config.toml
arch = "preact_resnet"
model = "audio embedding model"
dataset = "chords played on synthesised instruments"
train_examples = 52083
n_mels = 64
hop_length = 320
input = "log_mel"
spec_augment = false
win_length = 400
targets = ["quality"]
num_classes = 12
embedding_dim = 192
norm = "batchnorm"
hidden_act = "relu"
depths = [4, 7, 7]
kernel_size = 3
stem = "single"
avg_pool_shortcut = false
widths = [64, 128, 256]
am_softmax_margin = 0.1
am_softmax_scale = 30
init = "kaiming_normal"
residual_init = "none"
optimizer = "adamw"
learning_rate = 0.0011
beta1 = 0.9
beta2 = 0.99
eps = 1e-08
max_grad_norm = 1.0
ema_decay = 0.995
max_steps = 17100
batch_size = 96
epochs = 31.5
lr_schedule = "cosine"
final_lr_fraction = 0.05
warmup_steps = 1710
weight_decay = 0.05
Rows from block 6 of a small audio embedding model, named by matrix and row number. Rows with one number belong to one channel. Each number is 500 + 25 x the weight over its row's rms, rounded and kept within 0 to 999. All counts start at 0. Numbers have three digits each. After the name is the row's rms in percent of the matrix's.
After each channel's rows are labels from the 100 clips, of 14976, where the channel reaches its highest value: "responds to" is what is common among them. Only what is clearly more common there than usual is listed. The data: chords played on synthesised instruments.
# convs0: first 3x3 conv (model.blocks.6.convs.0.weight, 128x128x3x3, each kernel summed), inputs 0-127
# convs1: second 3x3 conv (model.blocks.6.convs.1.weight, 128x128x3x3, transposed, each kernel summed), outputs 0-127

convs0.13 109:500487520465508508512484569496521482494489464496526486501516478492530486473507517484523473479497479481496518471489509494482508485477493499517466477537507487485483588495506520501509461504500521534519453492535481465527486570508475511484490472504486513459511512476488531522455580506455515447549522472504488503510498478511522465503469502478494515509503503467482528490515500465507460530518
convs1.13 087:515499488474520450500531500518481497485480460472491499517476512519507488504442484514496500522478539528461504531509481477512514509492455491459501483497498476485433461456507501512463496511544494478503492491469491488513524488508504529519549506479506490427481483494550494470516476489489526496505449525524499534453542504500455518503501467473489474451485524467485515526466487503492504522446
responds to: inversion: second inversion; organ-like; major

convs0.22 107:541515507432535519527502512525481477512493513488534502512510513511483478485492487511513468480433488527499513512481488527515490429527457474502462500480488499502493497467521515523501502541490526544481504495519522490504487509529500498488508497530496539545515508469508487521521547492463493518514479532525511486477451475499554490455478550515490526502480499506545478509540525550483512485444
convs1.22 098:474504489505458534485521479471517501502518492551486494527471494470477536494494496516489502521477476479503499526531469461489490514487502518471480516440477489510483484498499457477499477499473470489524500485495502515476547447459496483507474485484560483481520491448486473461515434502477541515471519527491494488501544506488451473529473472485525488442478508528465524484467504484465527486498
responds to: minor; organ-like

convs0.14 081:479513495494455488434496515471471528506490507503527502528544496540482502483498500512532472526547494460474453490489507502519491511504486506511523496539473508481489465520484472457464497512499518500502525519538521498532470468476497497520539527530481450520491474511458528511499523472509496503482555483526502485507478514482511451516502450455514485460491524465458460517516516479446479517525
convs1.14 103:522550476532550552491521487564492462501492515542488484531526499491452494498492516486505493506506472519528531539539515481499505505505518461507545544464489492469506493484448509487531532476481495510523469506498522487517486512541514486466536533516495469509510495507500526490457494479484477508514510500477461464469490521485469503472481547513489520514486522543540481471521445485526520511529
responds to: the note B; half-diminished; organ-like

convs0.112 100:466458458526505508510517505554524509460540489520487503493460511507538470478513521490525485476521507466444479500482473503491483468504497486468512506525489466432514517531491476486505492481513502534495514457490487472510448540493510445509498521514484543508502496454432512514474469469506471492499494490515494520496497467493484491507493473460452513515497479492481475505486500490553461507550
convs1.112 097:502512492485496456494505509525496502503529525517479521464532491532495495459430481533480515533530546487513473515503518474519504493481494512524535506516476479535500512472552486513482512521537453526448448470489481503509478495469501497527551466508548498481466495501539521513505498500490508482506522496532489498463531508497481495433521501472456486472480476516521458484487504476486492508438
responds to: minor 7th

convs0.50 104:538497503540495516518480454505465509476505469483496521507515499498488520501465493493479494468500510536506470446461490542460456489471507527482518523470530484519475435451469510493461525515464486534513511514506479539468495416516517494488493526476505470484470501466530488495531453475475501534448514530477510487500501484488463492492502478512482492475498521489498455481502487519492536509515
convs1.50 100:447447494495457477476504507498521507492486507487525472504518501504538522486504538490532478508496544531509472499486480451524472520497487517494502480476457462487443500493527468482473491492480542475475445549497469511479514461498495509487478494503504468499498497514530462460467446457506476478495550516488485503516502461473473506516468492510473532518500495530453487492461464484540494512480
responds to: organ-like; minor

convs0.46 118:454520469471473471494429502492509536513509496483488494497484487495469526460493505492550511494499495454495493484455498490474495487525537524498543497505458517479498534499509514442517487480484490514519492487519520465467458537481520532508534444522500415495502465495518479461535558496509517497513482516507504482496495507500471524469471462518490486494493471478484499505465459494514488493466
convs1.46 104:528500487496503507522496460559490510463536492504487508499471509509500527536514483457490465532496481512521511514507480545529491491526492484466456519483537474467465466492442510501527508504554512484503516501452496512543544495468481529520504531535495507485485524518491528525496489471515496493499478492467518518463507529511482548538531488548525503494541548496542489519564494509513476480498
responds to: the note G#; root: G#; major 7th

convs0.100 097:492491528505458462494482565484536488498521493456485500486501495503502482484449512464532455493526509477494450485500483467456513492497543505481517485481483504528499545486481519490523481510495519529514509491481484488509445525502492511504511470506492468526433477494496457475508500470505511492523473518501495436495504536505555535487486501488444467472484517520481475467471548545500495490512
convs1.100 098:453492485499521538494533472524512495521555480498524517520456477502543494508545458472473505464491487538522505508475501485511498507513529518441482492467510471482495503508539464504485479514518501473501498475523469480561535506473478476486490524542513536496504461507492575481501496471504499518528474490479522526493491529501475495521534484514524471498571502517497536499523487462545497497503
responds to: major 7th; organ-like

convs0.111 102:508532490486502467480448508491511503547511522498438478476530472524480475496451532436562495518515507476491512506441514529502486527530517488511470467537497490508539522485502511476506489474496502488516451493522512462542496520497452485469525490506456484509481453513498485480485530510478483495521541460488474459521499492474497477541458496514499531491483479523527484507481496467515493518509
convs1.111 099:504493508466448532510495512491501499448536472453472505516518502479487496532514507514485487467462470502493479490494496483499489502465473522500529488447498512499496517467494520483470521502517485531456440516512489459526492508538498506481494497491464497531481523526519505511459485477482447453549525487489441540476482454537449485471482503490534500538487527503504517521460465503520492471489
responds to: dominant 7th

convs0.19 066:510485458517498496505492499514477466468510478488470457489462492467486480492492474478518499478523474527528458464480540464442547519520509501475554505489492535479468487523493450479494495494499505486491545470539497539506509477510524471544512486513511487520489469480495526514489447490498498460486527503526501472487452538528474513504525443464503488463492479531482470520491450472499499522508
convs1.19 100:476514528525496491459529511523552523521507500511523459503518466445481513500542505530528521494538518503512474556520576495478502479562531510540539489501474486473479515517462466490520494500494493544511474498527493454479512531534515516478478487493508496492512493501484483474482491517515481502520560487501507479504503521504456514518517509560511543530502494505510503484542510488536527480524
responds to: arpeggio; playing: arpeggio down; dominant 9th

convs0.75 107:461495475461513528506471554465514480512508463482488495494503471515503506513504560518490499486459488478472475503449514481530508495502458506460493486466509476452489530496488513493476500536466507531519505473533522478477538482534506507486483513526509518478498468493459539463453486543480470492542479526525517510474484479504437521457485529455534539500518521510484485468510502503512487476493
convs1.75 101:453508506528515522505513468518481478435481489502485529511472509475452499523545488523480536484481522515419486502441505458498524531478511483493498500509512497512449497487491457491544522547475490488528502491475481457513525468517495489554465519492480511465504479478482509493495490520507469496458532542453511503481512520483475501494550484524491496505536513494526506472528515503507521525498
responds to: root: F#

convs0.39 109:534515458482535509483461483511499522463471474504478520476512507533499483474476499502531488477452491470450494477490498510469442516485469493501497562487494445528497512518506567514500536498509506512504483480485473515501455510475517438465541506510488514549490510485477542513500547501503505494481499492507479510510504473481477502489454489519502532515471423478500466482511481500467496513516
convs1.39 103:498470519488509530501508489479535459518523512464547518521509497468497483512487551506515519515521527551482503507515467473495478476503474498533477517505490483493459451515483524511490545487496505467504510474508492502458519452549523537534480505476483535510508546517527491502505444565501467469475481500540537482493528466478495503475463496465504511513491515528515517493512449477474456514481
responds to: diminished; root: C

convs0.122 087:494486498500496435533470487539470516453463476493488499479500503505498473467527506509523499481526469496532459492470520505460480512504487513530548497503496486460478483527493455465482490460454512483504492498482464505482449506473498521500526483539529440496473434466510538500475481499487513505492516509516493501496451486488520476506435443506490498530488485496481492498487471488483464531489
convs1.122 112:508494466482519513482491471554483488487521532511435505467498488435488513525521486472514513523516511466469487533487504534514480483478501510511458490495479529477486521469487510496467478470507469492511449539528491489455481489489500492470516504447471502506506525521510488512504520474486495523527489491516475490464442479488473510450499515526482528465470516524504453500511430521451534487487
responds to: the note G#; root: C#; minor

convs0.70 096:493504474503502453452518503519532494496485480522466529514455520491530480482486482475517489465513522489495494542515495441477500484462459502514485508507515477460512524519485486487485511489489563514490512449449434499494469490465520500502471485470487508507478498497471518511505486478523499494480476451491477468497514519519496503512518437480509538473508438452491515458519488498517448484524
convs1.70 102:468498533512493460527463476483522511473519515501466482482510503514496472465422500536497523517508501424485494456511498509513481477518504492520508437540471509546515521485505494475520513520436463503517519527511515504513471507505473486526518499493524541511494508474504476532540529524492495510463489476520536518534486492480513476479540514459485470533484489503502452507519530516528485482466
responds to: root: C; add9

convs0.87 106:509479504499472500523505479505467503496487471448497508464476531486488481479514485515450489466486499522527484533482443539520533500445475508456488530468496498469515507481490487490487477525521438514506514456452456522429477460526474505493460518457518487508492474499472470474495508510523523497505479488503515513472511480511493503439496497473500477498499493438487486505515499491510454469490
convs1.87 100:453499473492487471508510496463510523518491519502493516485485517484525518477473460511544493533482538490479493491465512466462475486489488479485474489500499472500519469509522460517461459554490543482492558454481518515499519487431555524487498495571527462498485514474506481497528471450492512531499514508502496494519496498468484474492512471488509514498491501521507487531492535474540549475530
responds to: minor; organ-like

convs0.85 096:533512519483498483454462553477492496498471520480492519486509479512494507504465539487511484456453494473480519519473471519493449510502502524545494517471505508481514510490510526504465515555552504550495512538507469501512531528449555452472533528501465489462480525526520486512517535524484458518490533503503503459516473493513470550522497505479461524491490504490502483483508542488491502519494
convs1.85 105:557469500469417511486515508515480519495501465482493527502447489494458507529481531500500460461492489508496478482515497493498441486536491529510494458515475492509525514505501528504535527523488494519482473513502552491475495431560509523513469505487486493477487567511502497492508500473450473466484546471495483522512498499493476507496468510468477503491494516481484500480513467499512474456516
responds to: minor-major 7th

convs0.115 098:518519501442526529533478489508470483497494506491507529525512494510477520537472486524456486498456505521486507481503443519501491485505478501522489491458482539505485473458458518483498525498476517535516509528518495484479472497494539507508518534495484451482520524503524512543520535511487503515507470528518532496504461474489527477458466514524506443450454492508487480491518496516435513507430
convs1.115 104:482468479469458496478539472492486512486498451521496481554490450497496507495485501481517487559510526501508509509496524450519426497504493504507484491533455467510498480509497489539509515473475507470494498517477488513517534438447486531516511499522527466462480504505510480471479454478545499493484485519485505514501531506468459503518467462532489480472478521489486481538479446487515481515511
responds to: add9; organ-like; root: F

convs0.82 096:506478506468498539480524566464508480510514500489522487495521463445526485496503564480506511489504496511501535492522559470498499497470516506465479492521484490492506552449510506535518482511506520517474476482556477487521471525540518502463506524497479530486528502478486509544426530501446498476534508499478472535492500482469521497517508541467502509526509503518545517492490524495481508481511
convs1.82 089:502517497525507494454496481492499443471464482509525507519454497524515449511467462475463526442461530503494490508457507456516468463513506515469506494506477484514461550455499483499497480530519507557522493441486469481529510533502483495498489500501545500447467480482511492486537533487467512511513523499495523520457509511526506501475497475495486484475510502461485540507487516465492474508474
responds to: square lead

convs0.48 102:534495486494498481479518496503520501503516469501469490494512548496504526443509497531467523460476514483504547503507503501498478444477496506509488506478474480522521563467522528495500501485519500507458460465451443437506500487467485482464470519445498486448487541540500530496506539509471465473522481499514533505468495464510488516471518507491495491502501478474468518528482508509484457467501
convs1.48 099:497507508514495482508513494506492529473476468518490562474522579567525523483478441453464476522562523506479502487477475482493486487503501512519509464497503493496514500515512474504540501525520471511519515456470527514525510503510531488560503506489488500480495493489564493468543511530513516511499482521485488480486523465493478515518518497445489489478513510505501493517469522443521502529537
responds to: vibraphone-like

convs0.74 088:556502538486531517503518504510514488498507501530494505490473505473506458509510538496508492490457500493449527500514515489494483470506515487477505500512504545493503547484479499467528478496464554515480506495525513419530490501527526447469514501533496517497459505505455501541497549522457462453499477492476494534545475513510528485507534516499462539500506508529473473485504531499457531482510
convs1.74 100:493490513490433494496519483487479474491448496524485494507493555494506495478523481506464501480543467502485474460486526465510500487469466481483522490491469532539534491492499512498504502532450471475505464498475509488520512478519447473517498491513532484441526529470522493482532473551497492436491512511505481542441489522495510537477477491492462528500483492473497483483548513507504466491475
responds to: square lead

convs0.60 109:482496510489496495464484526468529444480503492473491496475489518514465528515477525505484508488496500452496509492479429508506528519452508522492477449494503469491523507482520449521524490510513491503519486476498511443458521512507489510481459517486440518479516534491506449487449543479515492493537483488488480428471542499477500500521515511475532515478470535521507500482532509495467503481468
convs1.60 091:456480462472495492477469489481458456500455500507516512499518480485501460496509456494507462480483494486505479452485442503493506461506525529503525497501495539520511517469464462531506490508521533491463525459486517498500473491539515538521493517505569469480486496542476497508483495451496539492454496563518483525502483525476474477501497496504495471493483496471461536540475502511493530530505
responds to: inversion: first inversion; major; root: C; root: B

convs0.86 106:489422544530463511473483472487516477472511509492512482518439487469507461486484476481502496469525467508501488508508531444506515510487504467510525510535533486504484537492475464457541521488475518458494484473518485504493495503476495481493461517485503501501448496517486478535471472456450500473464499512495483485499491515517525481505553448490471490478493482489504505480504534501518515463559
convs1.86 097:471486493505503511486507505482517522527538512510509530512508474483497446514509499459492503469545502468506520500508519481517504452516518509504478503495464478541446557536490493517504499548490523532554435467483510454543472544507503528499482467486528508473468475484510497472542481498506508507479513461472464526508492476491501503466542480505472493516484494480507467537517558470530512480514
responds to: add9; square lead

convs0.37 091:449481481477506468489470489506523542450491496523495517484522492522478491487477484544538501487494500455502505465480442512491478481536525494502511467481473503497479494505491524518506509465440526500514490474495490481482485513514499521500500470535436504474506520461533520480480483462495488462526480451524485450513499497522496467515434503511478507479473489446513472481454463457484496502502
convs1.37 116:495496479518492515509495525564470462496503497527486476505479538536471481513510450497498499506554497500497473519468509536488527517493485528481497514516523537545540501493514533517482541503462484483506489536518533501531497489495430480524529556478514528526501536459492490531502529516496463490486495466524516468451512532502472522469528529507493502496513529496530507457532473519461499524468
responds to: minor

convs0.53 114:523503459466491491441453526458509526503474504531513487482493484486488497488519513488470507438498492459511522504504476503486457511478517509531503455508509482484532527485451553542453463507493518545499486515528478454520533505497532513440491520509482523508493523500500514461457542469449491464496500485467479492472475497472493518515490488458487503479494519463487496525517499482510475527497
convs1.53 113:532464504477502490504506464490489530510489471509491499515473541552523472484486486510479472500537543504512526496512472504483471466514438526494444495471486499487522479493500561513491507499544478474465493490503522503504497492500492508501477479475464517509476545503500500489526524503490488482517455495515474493477483419519470527509500484420479467512486460510495480521489493486489442478453
responds to: organ-like; root: C#; quality: power chord

convs0.104 100:512500497512511478477506522485520488447480473494473466517478493480447491495464478481532487499478498488448465496484481517508487496459464487475505512439533458474477456537508491527481503517499528525536497449489513498510519503500496460456464482463462517531490506489444541472480540482489464460524524503490496493507506523496483507540483509487507513473473477488512435464520484518471512480476
convs1.104 095:509497473492496520528485479507518533462505521467501519472522459552520503495446543509521520495524551527473468514478531464513467498503534518517535514489507473515534477469484498507461532506511508485460516490506489504528505502531494519493464510523534435522494506498482507451485507443494470482468524468477540481511520482505464554518551508473463480514542489501482529490510514495533517486506
responds to: minor 7th; string section-like

convs0.98 105:481485491485489510511496491508488477484496472538497476511490482532538468472499489510478516493501497474451495468486483486498476530477467492502459519494496438542493524477488538496509506485475465514503446518494458454473479500476483459502482482478477519517523528496493472509465514490497459480493460465465473483523487466503483421544477503497430482513478483453513481456496480478477480512481
convs1.98 083:530550484518527505504495486502497506526446447496518476508511505490529520525501533496516471507525478538494482532496475475507476508496479487448486478497463539483472509460510497462503509476505558468463528502499474524479471462540466502481507483499513477499503460490486510522489506480468516546467469477514472538529474446502515484479461495499510481452506517473474529500446465485540472516489
responds to: the note G#; organ-like; major

convs0.26 101:522521524501516529500500508498531472496521507494502483519442501475519453478493526535495499490492505544489547515532471507488471462504520501509447501524470464519512556488516470509498475463508524557474467515522500475499472564519530489459469504512467523481523565503512480521488521487467499482531482493498494510506527471470527473503516543478478512528463514546515517501504502474511553503498
convs1.26 128:481482505467460483461474484465498501508486509500490502507499503537537472491435430479492526468533460474468517469488518534498467475504515511455512474499486514567492517499511485513461469531452506481501472495478501489538472473481480505524513443484565493466488519504539470503541511498504494499451510505470494520498504530491532489491521460499487465501500496528467504511476522488489498520502
responds to: power chord

convs0.108 094:512513494540519518496513519502509501527512466543489528512489494461485463500479519493461522557520537526503509496537498494461462486512496544470500526520477482521519509491480527479467499449497484497537523468545493504482465470473526458477510528511474448511443504512521493524466510524523483534498508518479466496507518477491488489524452520507427453491483500524515469491535472481472517485492
convs1.108 099:507511470510471492458511485504468503507484482516544496516491511504519495537476509496486528500497488502507499504495505446496466505506493497482516497534485474495448478486464484498508509418514509490457496488533511500504500518527470525524514467534580501457493491477494497503505485493510483496501526454518511541505509523511481508500457466500491487515497464481492550526428423448523472484522
responds to: major; root: A

convs0.8 092:504505462479542463489486498475499499490472529492486510502515504503493524503478494503518517527471497478487510475494496516460537510533510527492495478488465470464522520510460516461534495442489548480518498486513461478502470510468485517530449455499524482446514479489537485477467504477477509454518489516492458526520504468508467470491439472469496503467472491502456529472502470434497480515516
convs1.8 103:483503483531494540497504526475492442475478507516473490514484543491482486511516493486475512488526497499500509509485473499496512478446514490466497505511512516545540506462513532510515488521444481449534477474469506471533497463499482474553537511481500495486457480492465502497494516561456451503482499510481507485448524535459491480493512506499527485530539505498536481497521530501434479484469
responds to: organ-like; diminished; quality: add9

convs0.123 094:520464487484519481451503525468541501527523543517493521513484485502518481496467526491485468516475526513486526490511482465469469509534533478546503497561493485509481515455480479513489499498479556504465547521531489504527495512484556482468536524541478514483469509487551460515510502457468478521500479521555530468541484499510516515503514519483499504521500490535516492532466510496470518485532
convs1.123 119:498479491505446508443472498488494470498504484505504502522460519464484486518478481514502494448488478492512504473517486483456481465532506542491473480491475523522493521524496508509534493525451531494499450495516544461496487452518485491513512496461523509457463516512500464476531512504443470470482521463496490512508531536505524501503518490529521511476526494478442499466500498510495522416500
responds to: vibraphone-like; square lead

convs0.92 099:487548518513534450537478496506498475490501500472434522481476473466435494485481554472523478529502492441486474528489490526492511507486525513503513484497506522491519522464482494487502507506503520502496524479514477499469489499500538478477489515519437503495433507468504491524456517507457490503493502510498507465471492488500492516491467475450478556488487524513492452436502501482511515517526
convs1.92 094:473498530479478498478503499486461486498499477492473499470488532549515521523485456471473488518487486501437475482492502493501459489464529521458520468496476480549515528482483509499488458534509451497458484483508504495514440465518504481527487501481584454494485511521486484537505500470510486530452513481483502509450489520496473477475523511488495463471499468471469491496490530498521481471515
responds to: major; root: F#; root: F

convs0.41 103:539516517482490485503483527521502499465482492482475518507484478528499463445491512498493516463495485504483481518488507523485503499527480487504495524473522485496491523482516531479468516539529538564552429499494470458521515489459479444466546515504487508513453463523475528513499510504479481486512496481479451476499497476503503542516546483518477506484466524510479496498559498469446493520478
convs1.41 091:519502511485488511489524490478475457500476510494517500530526545484505508480488490527499542484540486548506488527521491467496452482484496508527499512515455521508498470456489489486515519452497484467502510488503512494462485491566512476473465502459504525478495530508520505522487482539504472544486508519480507469464483457531465526499484510443484505535504465499552497479454458525493443458493
responds to: minor-major 7th; root: A#

convs0.25 108:505497475533532489494499545497456494510459516510519512480488473518496480500485497484496456518458517461513473467508497513482500475494516536489512473492529485467536511505475491530497476517464500555522489497512475501516514516494507445483458488539484496520485448465497502478488482452463496472516507464446463500451522526485471499558465487493495479489496494501539482476560507454513457482520
convs1.25 094:511498484484504470515462447531511532505523531510517498547476510515509517472484563474508516514530466515517521475461504522476504503477464482496483499521538510508492536502452543476461509453470491469465512509506484524458492474550527510499459486487479513509498512476484486540522523460476519499515491535541475565527495473489481498475492551483490498517476491502503522508483484531508471482453
responds to: half-diminished

convs0.57 114:482503496528533502487486511475516506482489556518457500504477522473488475537509493523513496511527533505489440496536504460487526499520508484530488524526485456514500493516482466470512504530486542474507550487524498487499465454496561468521515488505493495524506469500542472508496529508521501517520491529580541511530530519532533495444516480533510539482503477528521518476488502528501532482525
convs1.57 105:435489487537503500449504510436489489512531501521478495507507468456492472499502514548491527514468528464482499490509494501510477452481508507498521499528466504509498492521508500524499480502451509515509451516544509445490496444502512500490485493474524515484473511495481454482460460504520470508423511509477494482524526500464455468504506491477506507481489447514480439505515491490487504470507
responds to: add9; square lead

convs0.49 099:492442485498499539485504510497466496481513478500559490546562473488514491484498495526488499462487475513494462481486526502486491503470515518463523474488516522497436490454482467511505496519462499486508504442521502551469506451520488507494482537504533453497491504499441523533482449520493489468515483483507484514483495532522520481477470514489477476459531484482450487483481477510467507493508
convs1.49 111:436526458530582505498512458546499462471471550539510513520490469448458494495515494511503526494537530519522482537500491491501554519493523472495462497521486487457467457523449479526486518523499500471552513487476497487498507522517502489496488483503497464520514504489512508497479485475505503528514524475492528491489495500496503523484508466543491543498501530520549486472503505498526525516518
responds to: organ-like

convs0.63 104:526517490451506487452460480510509465516536507503495513536477487484546458428522501481483520479474466528487509489462517492511505477510477495508476524515475477510536534490490547493473478562453537504488475468500457490518470484468491475484532504527492514503467518499486478501507512514491489467525458502474514477487478493493491521502554485499478535461502486540468518472559509498506499478473
convs1.63 096:516456475491513493503505515452481501486482481517473492484526527525531482492429475492458514494515538533487472467512489516465478498528442528488509503499486495466504449506519479445489481522483446493527486531468513500504481486483496495511494530472445502535510525491527488528540508491508464487506476509503467522468495505501506494478524463498494478484508505474546500479468462474459447535456
responds to: power chord

convs0.79 092:455531501512503511519508491535533504493467499515504526521476553474547478528492508504502484489484486534492493479521469493488460481519449516501460489487505454487529502507525495445496508476493524510456499513497522510454478482538477470544488461476458539461540474494492453486508480497502504498537504492521503488496484509507552473491469527551500544477451478519488453491476476508534502487482
convs1.79 098:516489489465446468489501497494477470475513515499462490480507483512501500479429488541535503495443500466480484475467506495495464485470506503519490509472465500544503486480527465500502510494482508507482486515526490509507523470487488491525496512526539483488493515488467475460492490466514493489439487512474482511521481465488486513488492497489467455510469461539419494512410483502509477517514
responds to: dominant 7th

convs0.105 104:501521488501522508513485522536476489485512525501457516490487524489524504475513510514520523480481480493543467509528527496501500473481481462494478496461478453535524572504551545484503468516513501501489516506488491492476488432497514455541491502450519495501474482484498509500529533502506547507507533551534544476475451488504516526488513506531497569521495469515502464511476523536526514494502
convs1.105 113:452482516500452506503511472493489501510521471500492514491536511504515507490493477518501509523483502499497479517471496476484432494467468499526472507464430476504514484473529458471507487547524489496495451510520475499467503458487519467480500519485485475500489537469487509465505474509501483516416485503457511436521493454478465498494535468459473518476487495534465479520527510475499500500504
responds to: power chord; square lead

convs0.23 107:509485515475532488513484501490475506512489479527486548474465487505492450443496513482532528476503486496495534466506515515456492453506521487537483501540454490444496531511470529503475474476500526542502474495482464454483461552504527465497527485519494529517503509469514506504531527467492527500511512523518509513515520502495493460508438450519466533500493433502483504512511481490531502520493
convs1.23 120:496505483447444507498525520471484473500550497521510487512518467468520524522470526465516489517481467501511505454495527507502469506531476496521466527486457502498471479488500521489478529477501499474507475512509471492481534473478464523514516485532480517471502520461517455519458506477522457482480514497484473544486505472491468451495493528525481525497464505542499503462488484488464460500421
responds to: clarinet-like

convs0.17 100:484511494496531527526494524498510469497525492461485473451503529501492491491460529461495463499467502498519482522534516485468516512503471518476480453458482488489493574455560503489499477535496501518503522472522481489485506450479487508478483529459489465493468451444499490523467523498478512518562490496488515506445459474519497523482480511475502501477496515530482476503531502528514515475481
convs1.17 101:483531505529466510474482434516499498496486483539465538526503531491493506499487465499480505492498514501508525503493528492488451487512497471524468477527499460516513450468478452489520495576542487503548480533482466480497536461520520514523482496513516510498504512481475434477482477477478467545451522497459522476539520467503517500489520480474504514514527528500472516511514521500496498531526
responds to: sus4

convs0.1 096:514520473498534491497508504526467496461459475487471495469483494487489462521507480504485486489494494517520480482504475489478500489473459456470492491423484512470497512510475516480492494541526507572498512497506495519527493522519512478477472478468496514523482471465497533456473522473499495486582517487497484478510420489493499507505468491504508503494472518472498409505532498493504516496488
convs1.1 101:495463515546430492467507503490510522537479508479493489478518460549515525471481485500560498494530512511495515504484488467517469496491489541506499482524469514547518443473531501523504476485498490446480497491518488508498519480525504495521475483488507484498477548457471492487506456517484507520487511487478528477539507498502447528511432520492490539484501438542504495500488522504492466471519
responds to: power chord; square lead

convs0.102 096:500454479521483485471506504446445490468509506501489517467520483487463476525468530481516452465518476510512443482516505488476482503516509513492481513527475498483540492502456455421508502477509526472483507481505504509480489472496508482472468528513473505479441491452484501531503494490454481458512528505492494490501443482484518465490500476487482529513562483485481499481479495485508512463518
convs1.102 093:475498515516484524501496509478524525499490491489481487475485502456464486512577541535514485450471458503481525499487477513506507528465499501522476470509500498504514504513484549498536460494476492501531452503532489479488483491519500517523451503506501495492465517516480501486455542518523462492527549492520520536546463492439548487485499514524478545508472513508482495460515474512539528500462
responds to: dominant 7th

convs0.121 092:486485490464510467498487498510535495476477514487486495511487495503489485451504469536532523467490491505525477464486464517523487463476462482489516501531485453482470500499459496488469498499480518513465489474500499468525484524463452477458540446491467504530503487480461500489477505485486482443479458503493482455511505507482534512480519519470519496493503467514489480475511488497431434498439
convs1.121 101:484522473510539510444490533492439478513533503540523502512526483457470460487518522493465526508507517534483488531526485491521545496482488479473509529483461525518499460481502511500509507507520514493502496498472546496482506484512494521491530495439554498467504488517557498497517535520512536536498478503476520495480549560511475509482473541486474498511488491506493473501530473524451547509509
responds to: organ-like; root: C#

convs0.5 104:475508500504503484525451523503479514489526498492456492460532453533489473486464535497546485507481487461472471450499515532506479496481503468481523546512514510518518476553486520462470519476491488474496475492501499471506465514507456480469510518544439503514481483489492488482480514528508452485492518463501501476521498501477495476517461469517488505547497465466525479461460491481524494511557
convs1.5 110:504497509463518532514512536518500517495540467496521502509522513428531483546528546469491513510517487545475512507476464508520501519498479517529450484507448494505478525459502524510504496491541470505507473512528487517513493487520513538501500530475440517499501548509536474471510480519493516474507503480468442530518516451505458486438490505497488520496481498535484487535486458475495505495472
responds to: dominant 9th

convs0.124 118:541484534515497493503475529498527488527523508478485494501516477433514477509484472516483516495510490467465511451465524482486483493468524526481483475522522511521491530456455492487513485520479487521530500496515485474521499522519449512469455506494453470475461472532532498510433519492486498516544529532488481478522525537510497474538527501481467475520480554502531492475532534538495508489514
convs1.124 113:489512504487525450500531490489421520517513443496508512485480484505581434491451460479452515503496463508511518501503488454508473481489536492470512470503464499545456488467517487507453464469506466513484495486524516488516495530505499469496538514511528495489489482508501502464475505495516503488488505465474477548486492501475492507501489488496464480535485471455467497501475486484518490491478
responds to: inversion: root position; power chord; instrument: organ-like

convs0.24 094:469534521486458502469487524478469511445515489491499513473498480471482473548518496471477470507483492508513488525470510486506478474456461489484462508492498473501493466484496499459483479512518480485496497474509522489465493515529508521461466557482463517492506530460482477499484509531450451490510504482489479445525506491479492477499457514459517557491493505460499484460530516490531512434477
convs1.24 100:483493531501463541490495477454498496498487457496488466498475484450511484532503489483516484507466461529492516522465478487495486505479504507455495491473495511490453476492509497477482491508505502449532522520458489533473512441521505516508496526515523455539474525479497468510538464491471581511458513516468481519544507502486508493512504499549493518431487497468452486504492481508505504473497
responds to: the note D#; the note F#; root: C